{"model": "model that predicts nearness at each pixel", "decoder_norm": "batchnorm", "residual_init": "none", "momentum": 0.9, "batch_size": 256, "epochs": 24.2, "lr_schedule": "cosine"}
Rows from block 9 of the encoder, named by matrix and row number. Each number is 128 + 24 x the weight over its row's rms, rounded and kept within 0 to 255. All counts start at 0. Numbers have three digits each. After the name is the row's rms in percent of the matrix's.
# side20: side pointwise conv (encoder.blocks.9.side.2.0.weight, 640x640x1x1), inputs 200-249
side20.27 095:124126168119124178090174060112135134123133119135152113136130204126137120153159163104091143121120135086103115143140110123100130116120195129134130140113
side20.28 094:121122101144082098140125157182133134095104113145121124126103097151091113126158163146081142161087149140135102158156129118180129136134157121122107144154
side20.29 093:186160115134122159103135113106111122127145120138140146148137143102122145103113156093135080156136173108114159137160090088131144167143093105133134133158
side20.30 095:092094089124111173153127128099135141127129112110120133121135114117126126148150147154116156135154173121103123167126150123106126115108036151126123070146
side20.31 098:170091075133147099139122148109117113105126162138137129107140135137120157142140143133162145090112123129141109113146158087166139125156156122140153145168
side20.32 094:175108145131084111124136135115132154125129123143111130079133122110117100091110116108119186095134100141116139132153146100145154139133137148114124081108
side20.33 095:154150142136086169126144156120117136110103145153182181121140095144114160160169130125137144114124178083151119118116133113122168132127136178126119128124
side20.34 098:127096134140114137127101151122094110214104110119121120108102088099129103148135109164138119089170132117124131154117120125128107133113112108136149143108
side20.35 100:168143101079187131127084110108132113050087114170144148071117114070177117125164124090091139079143108147112153094143129137128126132148158104141127118108
side20.36 098:120143112105133140133113164106124155082132100094145144151166140133126146057168141176147140109120142088134094141130127135151124176174144108075107123132
side20.37 094:105096150101147133117152136105116120144140127133138117123176163100120124162140152146097118108140132144099147140103082131160112118117162084078138134118
side20.38 102:078172130122074132145131112128075102121113148140133135128140084146141143141103095141109186103111166137125094183151129124104173124134111108164135122146
side20.39 102:104143113073132115133117139112153103144112112118129177127130122130087139106124178159131123112124129133165152125118117109149116136130137123124145105122
side20.40 095:150149120107084097114134153103176118087103140115131123125149131108099143102130101095128143128159126120118164143133106151140148118121161113139117107112
side20.41 093:136143097118130100125073124150118118132116137117111127143132105128128138123118153113133111143189143111167117147157115157131092140112151109111111143114
side20.42 095:121135116097125070166123099147138130206101084142155180125105155137121108112134145124150134116124110089122094123134146123157110104134087120142127108129
side20.43 099:076121148136129147163156145121119184117116166139136147110144138106166090152127133113098137117086124107165108110137131129073149089125114119119156124125
side20.44 094:134138121138080133096108162097121117086171134129145136115108158156096104140129134139057119125128142146166132151149094110120157132133204120083122055141
side20.45 096:144120158124191147154160112133125132146130131152083106120133182147127136137160155117135073127106154143143154098123138136108101158085090158144158106125
side20.46 098:117119135136207144143106158112158104152184149152179122139153173122134114137124134133088126072103100163095143112131124119130175083120182136121130140186
side20.47 092:123133140101149142117141112105112126098124116102118122128093102104095151093137174135146144136111159124124115143155118103140133149105184134130123076131
side20.48 095:092157116119078162143108196097128092140144130111149127161128156124147132072139152121114099126098122141120122134143153124157127108130133119087160101128
side20.49 099:128135150120189095130069159126128132131120121132123109119142130129102117120147129138186158122134123104109076143126133106145143140135063085090145084102
side20.50 102:166141102132162116159119094098109120139102146150121148167148145187116158087177093130190091124122164138160087157133105134157114149170137105129093125133
side20.51 096:153109109130097166142161157146138128138138145115108131112119109136130111121113144127061176126145114115143101128140185141117149126125122173123137149112
side20.52 094:108133099078162136084113149167101087150124168161102155124112116105088112130130106134158129144092110129148146087151114116126138128152177150145102115125
side20.53 102:147091135114116151113129153136138171147121110127151142138154141128175123137171114122098144137164117126148138130129098137082080146103142140145120103116
side20.54 093:141155160160195165136096105137146173115134113129144107139102093131137093122128120098164151110105143189072132117114117141176126111111127166161132107108
side20.55 097:108135104139088137121157134113154134118133161163153082108122108162106184152139142127135140140145105150106130146131133116155128151119122103146140151144
side20.56 097:058122135109024127138103101138124107116113095175159122157146145112125105170082099159097123131098137132099119120100131129114186111114184101087119153115
side20.57 098:083135117147224166107123110107154158155108114131104142122116136117104138090088091146160107094176119148085082156116128103116141092092147171117104076099
side20.58 094:157150163117153129133139067109123124032148112151090126139109110122111174122127153137138149154112119173140111170119165141106122107123119134101134138107
side20.59 096:131096166094179132106127093126151141093114129146158115121124204154128099051130129112103159192150141138134138116138128148114136154138135131117133129092
side20.60 092:097102107116110129099135142117122107147137141176137115131102132143145128157105068090128192077130154111096120184137088104176087129099093081095137109117
side20.61 096:150126140143113104129097109124102120105116112109095135113127173142111149125138105132114142126095116123115142120147146140110161114090128159124129189136
side20.62 091:133126119128193156152134120129110126148129154154120093111166131100078129089145135122151148112156095136162141147125105084085164111146044128132099119126
side20.63 094:091137148123111156133136162128107119166130126148122131126138152203096119133130132144146137128133177125119104114110124126134123136127217132129150157139
side20.64 094:118132104172126153154161135086142106074117134124150150104109164120137153102168141168105121147101133116124110129133125115131129126101112107137094142098
side20.65 094:150144130146129135174104121127148091140134110119109109127154102121138129164150145168143134131143109159112154126117131104112133139144159138140122091095
side20.66 102:108123135149134129122163110145160140105095164127133112115117132103155167123125105129112117150112125089103114158090150114125148144096127160129132106154
side20.67 096:154137119139174134124101124134131131152118189157154138123138061121160155102144115183138131138119174123128134104118116114136158130136046146128130154118
side20.68 092:138138142156131128105138131156147119151137144074178122096120132127124164092093142155146123143118157085138132111102142144143126176128117123166102177169
side20.69 096:131180120121027145138141071161120090091147130143161127135138131174131147141142113111125131127114184117131051129092092127141152157088114143067128102096
side20.70 099:125147152106024122155162117142142137118129092119153121129144126136170135124156122099091118148134143159079107133090123103129092129125115186138089140155
side20.71 098:128096120114180146096110178129132132158183157162074152118120123117109131102151153116094091104161120098129134137161161101140129152110119137163134122114
side20.72 095:192134087100095139092146132138142140132131100124151140132150157144172154154124149144089131137141148117119154128135168126122140115212112123156105182112
side20.73 093:223163144124191174127143141109147127072134164161126131127150131117122135137115150146178126157140136128153142114145119131158142159114119149105111096088
side20.74 092:117152122117130137129098118156132127126147130123141110087180106148099113082102137117141093130108147117136130170139161111180146112165126116122122111146
side20.75 091:145117154140140123121126158131099134171137099087108147164163074132124143147128132111131132129135142102124135141153135138150145131094168094158129080149
side20.76 100:168127146128093135143143142141111133115112153103175125105147122162119121098150139150148109083086148137082143127142131142148137100091107143121149142117
side20.77 095:131140148157080133092138130106123117107140142175092154164084122098129137129151099111096121104159151084135132179119176116073113116072107105168108121152
side20.78 090:116155116146164124133188134104135129119135109111141106129109152103126120169116125136153167155122131128130132179137117112102099154167158135137132143153
side20.79 099:092142127143132148113147089104113117138099083097128123115108178145097142153114110104136102095132152158127153154147111082084147145101137168141103111139
side20.80 100:117124109153240107132132123138076161126117126138147103126114124138116120111115121114135122120119151116123166142133165122150173110106104149129166132095
side20.81 089:159100088121109147127131117096089155128139143077084101114105100140124100062111127143110097112124131100090133108157169137150125132110223162141138100132
side20.82 092:110165130114159112112120117141107141115119162151136124120125178138089122146103122140166146153150158101101155120101151112099166137109172124125142186120
side20.83 098:152120135124126154138122127149164111159104108143126107123134178163122132079118122105135097146112117112141145127144133078174124161138116112120108135152
side20.84 097:153120136140108134072127100094138135181106151080125131144147111188112123146127103128154108115097176121126081145121109143139142140124120119156102145181
side20.85 094:175106122095151127106134102113093156110176153122090103141139148139133146147120111112149149147130089116143141153115145153074125101106099120135134104107
side20.86 096:186165085122085173132170119139119079168089116127106129130115118134114127142152137142148115129150103162146114085162123148175144106127127134154157155113
side20.87 092:139122106170145093135133130148074135122083126106112113146141115152087135089148096129106138127126106130162109119167125189149120129151128137145142119132
side20.88 095:190131126109160113093150158169121164170106116136099131112130176111134153168149149134170128134096091121140147123087137084160105105119228105159127134133
side20.89 093:118124081114131092080162131123153158163076100158142111139105087124132140110114132109140111157124130151122118117094149151119135139119108126117104121121
side20.90 087:123139118124072123162167152142124145093139114116129123145127161154140101180136129106170127148123114117144164181151113128149118137139126134099103121144
side20.91 096:180164129104181076139149090155088064136148164154125159119105100119165147067121117120097132130113148135149079108108153087079115140159100144135144079154
side20.92 098:085141127101153129125116101090140147150130151069107119124159086143140125147105141129136117069143169212144130161106116117158138137135134157080115138107
side20.93 096:145140148101108151138133154144136142148141179092153137104111157119160141061148119147148119106089088120165114180119067138132094113159094102114132090129
side20.94 098:150115121133136151099123137146173129123121121123170133144122169116076142099158110104129143094155117139139104134129120091121131102111143126107079127123
side20.95 092:115125114116137156112115155110159137102098125156086108131110093156076133169130137100080169156145105125144106178138122118158137111122170136127125152111
side20.96 091:119098132102064119097115121139168100165108120140105135132125195125117084139124094141158109103130097146101105151112136096094115167148126125126140167110
side20.97 091:226121115119133144107113079163138127108140143153119104133104108094118174111136140109163130159098139142127126183101143123161110095128201120150112100143
side20.98 093:112135083115190132100086146105113143096148150120126099124119157118137141122146115144173115126115138094108138108126120106108114147102226121127121126141
side20.99 095:175132140107170146138107140120146111130148099145158112100085116153146104114111078158160132141184119116154139122128156144146117155111171125079105116123
side20.100 091:113124075115099139124164129095120109094153131164121112144094173163117113092093130127160116090161158140148111143145131118150131080124061097091139127137
side20.101 097:167116145140153122113116139130164100105153140136098117131137152124111133088131146100119122098156167118126143142127128119140141143121110158131134108106
side20.102 098:150108125141119146114110112126122119115132137127102146120130144127119141135131155123137111149134016127146100082120131153166150142131143143164114135141
side20.103 093:175173096160128087108128104170078117086110115100137134126144193122123127113106096129132148102122110144118117123128150118102123087139070154109133139117
side20.104 097:142116142156163157109152113110123123150127133163137147112115176123137100160132129129166107134132154150128134079111158102159154119166099158146107088133
side20.105 098:140150151106097176132127152112113158175130134097147142080153165145078129148116153157139132149147163150163119117110144129161150077127135110108105161088
side20.106 099:150119131147141138145136112141123149143130156182141120136155125131085135147144121111073119126132153157123125102139140154149123146136149158125068094153
side20.107 099:126143107086126153140126145120141157135108164129165121128130111121081145088153115127148104133143114133122137146100130159122126133157182161129090159123
side20.108 102:136148145127110143132130147146104115159139121171147118157081143128142119115123108130120106131121125149111137147145138134124160156094129143120096173150
side20.109 097:124161131135139135139166125124128131107127157104101159111119092137158147107109134092115138130156172175136071136152118120080167146125095131109120148166
side20.110 097:130152144143181149103108135108116126133132136158104110163123153125145118117112134114161146134176134108133122076075102137191154139119116092155112109170
side20.111 098:087134135093117114112153144161157083083128118141088117135138155117095146107113168163139113101093141100145172113128142130128124173125107120128105159123
side20.112 094:119110170106119167105104129141149126083156105138076143151166098119141116119131127090170107162136136159142105113148129134139146124113210133179137179086
side20.113 094:125174141137135124117118071128113120110116148112089141107170172101155122125112119134103124117116085102108115128119127139119118139111108166105132184128
side20.114 096:099133144123154122118121120136136129176100112140102111153145114139089137132115175133163193156091119118150149147151124143148131132133066090097157104139
side20.115 095:105136103130106099128170138175124100116116105157109112160134145126131124134104132123090113092137145120102136161173140139096147118113207128146123143157
side20.116 092:110104146101117133126127124154140123122152129142098125141104113171130168109138143111148088128113135169140106137129138101116128120122131145121114140134
side20.117 094:161152147108020137122142136129114122185128142132117138090142061141112125183117127142167156158127122156147174158134127094160146096153101144132160178153
side20.118 099:138145137164129137156104085152120151154150164138145133146077160160119105138147135149166147146137151128134110126127128112118148156109090153163108116139
side20.119 098:085103108138165158193123087130097154112154139142103122128136088149161157162142147103077133123112112114127116154136120137140113105129210157146150107120
side20.120 090:111133162119110121122163175109150142171135136139114108151094044122089131132132132152147140115123104138132110114148140108127147109137079115138130119123
side20.121 097:209161114107113175096124132095137159093144145106099092142152132138143132121118173146141090125120129085129117136155112092112184134106097157133105128144
side20.122 092:160119126134136145121162110116104133093136110102062113138136077093100138133167142110118114121140098137139142156111127145144126129101142129087132090165
side20.123 094:140132129128175132129096125113104105097123136117163097138116127137123143160148130118121166123167095116117113111144138154232155110113157148122171136080
side20.124 095:089153111122122109078110170135115129085136127127134093191128137133131108134166150124163131075076072150181097144145158146072148112163190151121133105118
side20.125 097:135104144111180140130135234130122125082139136134150117126149231130128176110129159112154130138135166134186139097165119125154152154083178098109133096145
side20.126 092:168150088132106135140120112123128129065115124126135099167095181151120095096114122113176119170125139085129110161133128118102127107140099126163146134127
side20.127 098:142116106099080132178111160132115136088080113114157116109167161074120122049148107125088131124120212172180120049111131158148158149092140175145130119167
side20.128 093:125122113132140114134120115135110101077129146120090132134128118110136126141108132134116113136100109130133140108105101132138095104151002097150102116147
side20.129 100:109096130103171116067132086162090133137091113148131142152128168157165117146128127150120120143139154131094115092135105172169145148121099114145124075129
side20.130 097:114127121109116105160126160130088121059140145129140117103145135127132124122152114092154116163098106099155184137146129125181129115109133182114131117148
side20.131 101:094104155138149172129175104112122088119131097133114130099102136155123187107130127143107141119114120136092131150136073108140149086127097139062154136138
side20.132 096:155136129138131116123132142119154104091114121122136141132155082133149138122135131126180133132139141158123146136126124102091129105111072119120103107112
side20.133 095:121132182158099146108117124137107141071125157115129073133130115156122153163124153135058093108151083138102131072121138103072108132153138124136133126148
side20.134 101:109112109126095112118109136132115143090148159159169149137134126150147147150138148142106094147161140144130110117165117153131099122141134111129157086112
side20.135 095:120105106128154103129156123140116109167113165126106104137109081129117131132145147163081132154125162121141148102117113127177124170147111077114117097136
side20.136 091:135126140123081145099084105123145125092124117132137135093136069111127121106175137139151159142146134143137142116153125125167138121093109144123127128097
side20.137 093:121103102134125138149130129126128145123145154139093120135129117112151123111112127141037102144118132119110126145100170106091065082110080119145134101126
side20.138 098:133125104091099130125129143137116153086136133126119115108088140133141098132106112118122178092125123089146147143104132135121162125079121134135127106119
side20.139 093:133162130114193154118142109099114134168099154132134173107153070151181127167109139151135124087155144144096121181143113106137129160141168149117117080150
side20.140 094:177123106147139154112090159096147149145121146103145108129131172130158116106102135100131113135110129121107126133130142124157087123108142160125108075129
side20.141 102:147106089135142165135158111140155114123113169101179095119128156142163132128167123100142154106127114125176148121113111119134150096107129137146150147110
side20.142 097:119118121150086161124096099190123136125108143128119140126141084129109149138115107126112121113151114112139102163156128194122133143099081094102178123131
side20.143 091:095125071127163125126155149124134138110127122178097167124112083135126134109109132133158158149122167107118119075144131130176162122105157129096082151147
side20.144 096:143139120114117159136157128150097151148128114151134144129119105163116124100139185144114123124111100155132140107122125096166137115103162086112136120089
side20.145 098:119100143159063111089107089104131128147123097101085145137126172150124120157126144121094101136145128109072132126125096109045155115116119104109133125148
side20.146 095:126108134110099134147142084148149148221141148086108084087152114116147125077119132136072140135137111155117115120128138134141149158100166160115114110128
side20.147 098:134158131127180111123134137144135173137133182124117160160147113119137123111086133104139124129162140116131124178162138106117142095081091094144143124157
side20.148 097:136137152106132142118160136142123139178147088139146153143142117114148164105124119139182094135168154159111147155095113114112127123103114148144138127131
side20.149 104:122165136170196137135090107121140124110165128089153082168125115172072116120117132125094164161112139129128122110133104097058134141112086124142122113121
side20.150 094:169146097144051127085115142100095130095138137190159095128153116115121140149143154132157139131116125104168148129151159134188133084103157146120107146120
side20.151 095:166134110132114160124099086119087138117080129090121134124147141155157136136145149119115104092135135120156135161133146160161112135090098142109136146114
side20.152 091:165125109144093133140147125166118149183116138152156124172101069148138117119109189150079163150149157146146113136151126159138135110111088153156108053120
side20.153 097:187131163137088166151118096126132140117132139140132136122135145096135090140128117129106148124109068143129143122109159175150121072116120155109110101137
side20.154 096:153159131111081132148160090126103101159151099104088139136101110161141091116150137103211109134125106180134091096115112086082135127109093140124121124128
side20.155 091:122104146116049144104091141136121141141138135114130148144113185154137118153117134143177131132097123119133133132122123123195127124124150141122142054136
side20.156 092:091113146118173115104133148129134153136115160131111128114134054149125138137148164112150139111099186133175126177105109118126116111101048166180143175117
side20.157 094:149122163135145136134146116155115101136130135128138167098134128161117127104128116118136129135124122127123141123122117140106157137104094143138145141142
side20.158 097:155143122113202136134123144149128121104113097098175126157116091137135086070157153125196125123137124113120137113119149181154160155105124103157120090119
side20.159 094:144094156126060155114118124118119151096154158114146093114137129141135143148135119135109134125139173146136161104133143117145118100126169164118135131131
side20.160 105:116135156140097105138136164199140145081111138153152117150122118144119137151148121125126144133137159074109121131160180163156131135176163072135134078097
side20.161 106:159122143134139116113112158134176125116123130143119095153093119114122138124110065152155137138135123102087135090048122142087132134140136143139150164138
side20.162 106:146137144127104145166109161134123137134119101139095135104116127163139151148145146141155133138096096139113111104163106075137112114154154149149119116103
side20.163 098:117110127121185137120109124107104111105108165183174120124092138128110145136176145144086113132159159109106081133146141103088129122150125145131102171127
side20.164 103:109126139141142147119137184133131120134088116127114091109127137085105143130172131106137120084129100126149125159119145151154136127177093122157105162145
side20.165 104:114161180113139110113113157116150088116130125128143144126147140127146109131121135143113117132112123127155125106062148122119101119107113122124083118091
side20.166 099:130144138079152154107152106107153193109121136151126123116140135095161119095156078153106163127112099113134124145130118137128140099119102130140146100149
side20.167 102:129124151161150133135146109130150125129117087100146098151114125150106081145109153097152130099102173116103130123122096114116159134107108116099121112148
side20.168 101:115160149153124137169136119163136136120116123170145148098121159118158108099095110138162166100142120113136123132139167143126126116128136117152128111113
side20.169 101:113152095122140116119107115130132142136123139122168106129173163140116065155119133119139166131120132147122116124117163099077092122133122134162102115148
side20.170 102:113126185123047087149119042124109135127135148191099097142148114116132097162145129096120123104173158104123141093118113131138144113133120099144152155123
side20.171 101:115119103126154106162171114125082120091117100096137151148104157126161124114096152110107118127161120104157163181154162136095132122115130134152097097102
side20.172 105:140133182087091160133112087159161114094112118090114161146132157130108134205110109111076126129129093121161096154112107132136126166108093119171123164134
side20.173 101:119082055140136122099118107154093106119142096153137113178112103100122136136142157126163180120104118130115131075164094122118130086119150127193175141136
side20.174 101:166149122106125131147107120119087144112093087096099092142178122112156106080130142129137129122079182151149053116156117160103123129133114165164129083144
side20.175 102:154151090137108149125121153136111129089125146140144142132096137119141137115100110161100137128145089111155127122137119142140117100133147145098118143149
side20.176 100:154142109137115094134144131119116156127193146152135140107112140163112134127118123122139087138098100128134092085160179122164121146117126154120121129131
side20.177 101:134119158138100119087161141119131161157116148127134130118134152071141125148119129101138130192124086114121123119128132097163098127114137144120131139152
side20.178 098:067133097111172115101131076117139118134174133112063119112136104171142124144105137159080124164100135111105150168133104137122131108139160143115123127136
side20.179 103:136159106101103076120123123143099091140103167075179118110110139136116115119129127130132109072129074119144146152097127163149152134120154158094118100181
side20.180 101:135122130106135136169140109106151132171088144117170098139106155146120131149127095150121091129149119136147088128110132109115094080100084124132121126085
side20.181 102:105127142139125093143121102115133135178134130138158115128123141147142105099114138121128123127142175139111139122127114131137116150135119119110121154136
side20.182 101:103179116141199057119180107136141117107111120100164119169071117113143136132111115073112161143116118099148138129149094142076120114177132116090140132091
side20.183 099:137142118151141129102076120111117161108138152149123123185154131159146114087100148125132128167127074124097131088123093110113173146189095151144165090132
side20.184 099:149121158123112113105133133073124163158168107181162195116130162091052135165131163115094089146160112148135168092145095144124134131108164144115157115114
side20.185 102:160150173125132154075179145059118164125135106117152126110143162119114145123141143152118111100116114130123101088104135119147150121143146127134112137106
side20.186 102:102113138156128112165136145119134161144150148097125086127143097126159137115109101122124168107152101101184100117131137088179131129119149110113112096156
side20.187 100:089128105127207152151144137129119159117132064110117118156160126128103167113107146144091108152145117160127132102152095115127115156102161155126155106146
side20.188 098:121092163121135162140130104136105135171160118106163131112157110127163146140109089150128161077103142144109132139107139137143134115127140154137099128108
side20.189 101:105126109144115115143131068150153141156142105164105122159129098130123130076137111141086130144123112142169125151143120139178143156140147111149141148147
side20.190 099:105147096103130121134093112095123128128085130118132136138145146159124135140124143149114123140147143089125112103141110153051103060112131082144113147125
side20.191 100:095140128056145126148076084089163162122133157120122130084126137097130141085102101134195130098143098094093134108132093093132122149077151125099140127160
side20.192 102:144177154134131138129128123108167093156093161138113141147097133125124144131093116126141104125143171140152127132138087130153167098127104138144113118144
side20.193 101:120125147121112130135090113127143141145093177127102156105132102143097109133105092128136099131120198146147158144182092140122161126107128079125154145088
side20.194 104:105164109142127114129126133159162141169098128113122139165119087093158167148087130135154119129143081129113106103120137167141112140092139135134155126118
side20.195 106:137125135126145145120118116106094110116118134122167149082105060132081161121136124115120136144141152134184159148120112138045155099103163168129139158170
side20.196 105:127118101143084094141121132155155078104146127091091117103118147124137140118182125121159163128136123185163139148155125124119123170159157104156149173166
side20.197 102:150144140131112123126164106137124145123110095129118172139080144134121196141167073107183104129107166135130104052175140129150184139154129119160154135120
side20.198 104:111159128120139101098126104106173180115116154133136165137101129123138144163116131151097150139088117118083170121145151164153117108116158133145171124145
side20.199 103:148133169093134150144102152075109119129112142110126158151150126150096114128074115161104126142099154134122150131100090157125115163129103098123113124147
side20.200 101:146100106145140141127165135157135124088148137063116118153087145099177113111105130082096132122106115150143135144083097072121135133170129103077153178115
side20.201 101:114139116135101109147133142131084161158086127141114115112113104139128194162117118134137168118099091104138102147109125145143112122128092138104109128122
side20.202 102:188129119171129091118129157149151145118137113158148114067128128119153111149091130090107111147052113111114142133067128117126124181099156137137133104104
side20.203 106:105138174127081145114085123135129142112111122069139155117124137119134143117111122139131087119152132115115094143128124147139105111143121115124120140128
side20.204 100:105102169109134142163130127129157102133184111130132164150131132145113143136131116133135139143150165128124136132197135111156105130113127080138095134104
side20.205 101:086110114116159098124132129107120143118139113113146091160157136144133139166119121135113153140110115133109148097107106143106164145116119123147113088071
side20.206 101:097142157139129102103124079118127141165155150118105108099135116132129194127127092124122114159123106131070132152127063135041112138098160101141162112112
side20.207 101:132140099119113145161124095136150088058149127151102125153131136165162148142127134105123140153143129114139119141138129139136160130102136107103124113153
side20.208 100:138102151116112122110134136116069130152111157131113115155133154100155122091121159140151147090152124119103138123124165106152169082130103136099136117141
side20.209 103:156146162153145119101135118106187101130178131070161138120131136130063148102134130159176140109147164121158134161147098131085141102113166145122133152143
side20.210 102:134109124082141141093143121153126136140133097117127128098125123145162142135108171174139141159111097118094128071165113150107100134165117128198106164100
side20.211 099:130098105116110142103101128171102147122155124150094140164106165140099139130141130120153189154116129123121115191170127142075140115127153092142180127131
side20.212 104:076144130105138118127141121129114116120127167161108096158124113132148081143143138130104162053133129127123134137136157117158143161124148134122136139128
side20.213 102:177198193168117161142111143151127140137107152149135113146129096092129194106124139131114138137139155162127103156121097094104122149141100154146104095139
side20.214 103:097104093121135122135133157170140131166137126101079116188129138118135157098138139120156133124156125097116111131118132131172120137123120135099088146132
side20.215 102:146097121126107123153123148130153121128134110120084109133137146151134128128180054076149113106109145107142125075115133141117154150134109152168113148116
side20.216 100:106132125132105118119127128159098076116148129141143129108145148104147154149139145110172110110112123158134136100139133100147116106145124153124173146099
side20.217 100:126102153099132116143142119088144111118126144118112139092127165129130115116147185175099072158098103139120091066093122148125126117155130090156166124165
side20.218 101:117147119128166097138113135075152126100138160130124124145109160154132121110101150112088125094076107101121120103090144141134139104163107169132148121094
side20.219 103:123123095147131100109094136141179127097129112141136098155118174137118107071145139155136168159087092116124140120093139140114124137125135098149109129133
side20.220 103:132145113118119123132141140127119103094152138104138124117116132136140126161143092164116116118127098112122153093176149065095129133077155127129120142171
side20.221 102:170144122105111122127165133128153147157119136102095090149136178111076116110138137122118164140112089126139107104157135140101102114151149147106154098132
side20.222 100:146141174107148137080125120163105117101113102174111131131140150149099098117102142131191165134155147117100135144136161135142153117135164131114142128142
side20.223 100:133135099139102142117124131105067078159129111113138121131162137095147124131117087109101154174084146114123176128142112124123107085133151160142177134134
side20.224 097:157128144151147142120157124169138144108122129115111120169134132098143102129162160077128129128115117113121132161110143138137102126119125098141097105114
side20.225 106:126136124136108140122120086152130166112129096130151146110147082152146143128109146144104130161125128146128137094153127127105102127113154174076131101107
side20.226 099:084128173182163151145115113134177137135133134130122130141123106125113116095162125155115158127119180139118115118131155113112116143113147091146095083162
side20.227 100:113128146124139109121132166130102136165130139130137129123141112086124134162158180131110143115108089122094137142147126110124159112117084089103147174121
side20.228 106:142114120113122096088122119123085132125057097098131120140120123153134131137144112138142119166133119114079117101168104128137115136143126149139105146144
side20.229 102:078139127094153120181170120142161116124126118115136162136115172130108128110165138101192157129137135125128112121115142127122161165191098117135109139133
side20.230 102:095140126109090097125122148126114112150127137129166128098169142155132141097134103137108144133127158119132109117136139112129133118143080152107135132147
side20.231 106:120093131123119138152118139130134108125141127113097172139106131092137128112121140143137103144133131135110134165193174133130115123120124133121106115111
side20.232 101:150146125107111117133126169106101130148101089107132134098123144145114141145099099156081120137111141100140145124128125094129120143120144107154172150179
side20.233 103:153144121131117114112110132151137111123114169129132112153104122126106176174125148078113142108123121109113131132146131077135146131136114138114124128141
side20.234 105:119167171135116105155124150124110085118130150112155088125104151159089130138124135135116147126118117125100133155129109151133096121183126144123124113163
side20.235 105:128126139156141144126128153110123135104114105115136114145155152134090095127136123121095141159135080153103114098094198117099115132141110128135121127179
side20.236 100:101147120128096153155165131091113140127153152155091137173110122094115152146136098096125106141138141137161062126151129119114126148159155106087130110129
side20.237 105:139149095107147154129180096126129138133099140125154103126145157142079128087143125134120139147132090136163144108143141146108138140126126096137149118101
side20.238 103:110143114143113121079122094144132117146152108165149097133117141132108127115143113116121150137116105162121138100128174135073139164108152123082087133136
side20.239 101:149143130125160131141132144100152172128104081099095139129098106132110086134110141126114126178135145122147111136178116130140127173124130128094158151107
side20.240 104:136112149116122158121108141117123142087133112108127103127126140132132121146122149135131101144130161138132099147125111132118167134158127115165170095132
side20.241 101:157091100145138134165106190143093146112167111141126100154160137148123138101122107149113121134115103143138100154109116089114137146155119083133156125131
side20.242 101:127141136121106133141131142120154134106119117146136123177116146121133124097136095183167086118101077100180128097089127168137144157113164105111120131113
side20.243 101:116095069133164151131129123164131133136117148141082145123149148118093073123114152138132148146106151143099078134114121135105117104103126076167121178127
side20.244 103:152139076175093101121141092189155153149154127146184121126131104114122123136150121109101145126136136127189135117140127135152119171136109147158121177119
side20.245 105:171156110117144142130121082147133105155119136169169142153101104108129105078137147131137120130123116154120127116147140119141110147179121131149164143161
side20.246 104:134127097124153117110145170126161103095123158155107136138152136114088139174134084149157111118071118187135079120137085176169162132157167188163166140148
side20.247 102:116142146129128155135136104136131143126137082143120101124118131119099109166131114091115116107135093152108129137139093122102095111160143132142142107128
side20.248 100:088160093139109134131133140117132135107082089137136092117176159148105126185161140099158094135123115101108146118106130125188154092104113113167129130083
side20.249 102:106146124138127148122128125144150101117118128143109135154123152116102136136124137154160110121117105128097124142158162121087115120141189178165146120153
side20.250 102:123091107127137112091179115152137072084147124085146083114108148121109114114127140149124135138131154119115157154121143120121119103136086099129138128176
side20.251 102:101132126109137135157120130133123160084117112131139138187172136138141130131107122142127109130134094140107118157093129096144125116127157122100116112144
side20.252 101:171135145147120133100132190121142130111106156115082102106114135124071142145169122135138162096132120132124121137146138138078125101104119130113161165132
side20.253 105:149139127102160137146126143112159138105156133143093172133083139134165127154122136150100137168132110115140161140150120179140170163117161115106137121119
side20.254 105:131133192140192116147148139137123153113110108110142128106135161150146108092088153096136154125127134123115125092145101122079119123131109158118135176085
side20.255 101:105125162131112179130167167148170131055177127152135115166117071143085162098124127139158148131132127126149132126094133135147126096080115120125129145095
side20.256 105:138115141141098147121125139113126118143136152115150092121136120117150142107153143103158135156147100123080113121109116158164139158113131133104147137123
side20.257 101:147101061169095130112179141177108114148127110107093110168151117107114147154154174106129142119111118148097129110112138133141100134122095103092125094111
side20.258 103:152133122145130111095130108137133130068136107141183099124159155124131129127088186123140149115107088122145103140101064117114087142128123164146128123114
side20.259 103:171132140095142113068120179112124157136112130188161139124090120049130121129064130144153143111122137152144143100140117107113133103130096181145131083109
side20.260 103:060125122118152124135084125111119151170117120130114125074105120137176118126143134120137122139115112102094167139114123134109146147139127126126141133144
side20.261 102:125134138125133122143073149124138098110106106143120114117118143156134153135157126101125131123159108136096172166115131136099094135140179128149175092100
side20.262 103:145106129143120160169144097116120147120152110137084189146110118156112077105190160164105135144164049144134141163104109129107125096109120117109115154158
side20.263 098:132126084145129111115143123116133056089100111131117094079117178133102103078088136130086098143149189159139125136060144146146156153128136132126088151117
side20.264 106:161122121122121109157125131101118116106128118181146133183115118119111135130184157144146154100106141085114138114106198139075155143150152154145134103057
side20.265 104:123138117159097121186123115129090139133132140067172125146125165092109102154111122101134133117075180083171112130088143164103144116103093097124139096153
side20.266 103:111124090157157119141161120064126110141141111133154162156142110143135102119112120115075118160133120167150108096121149133101150123165088123125134164106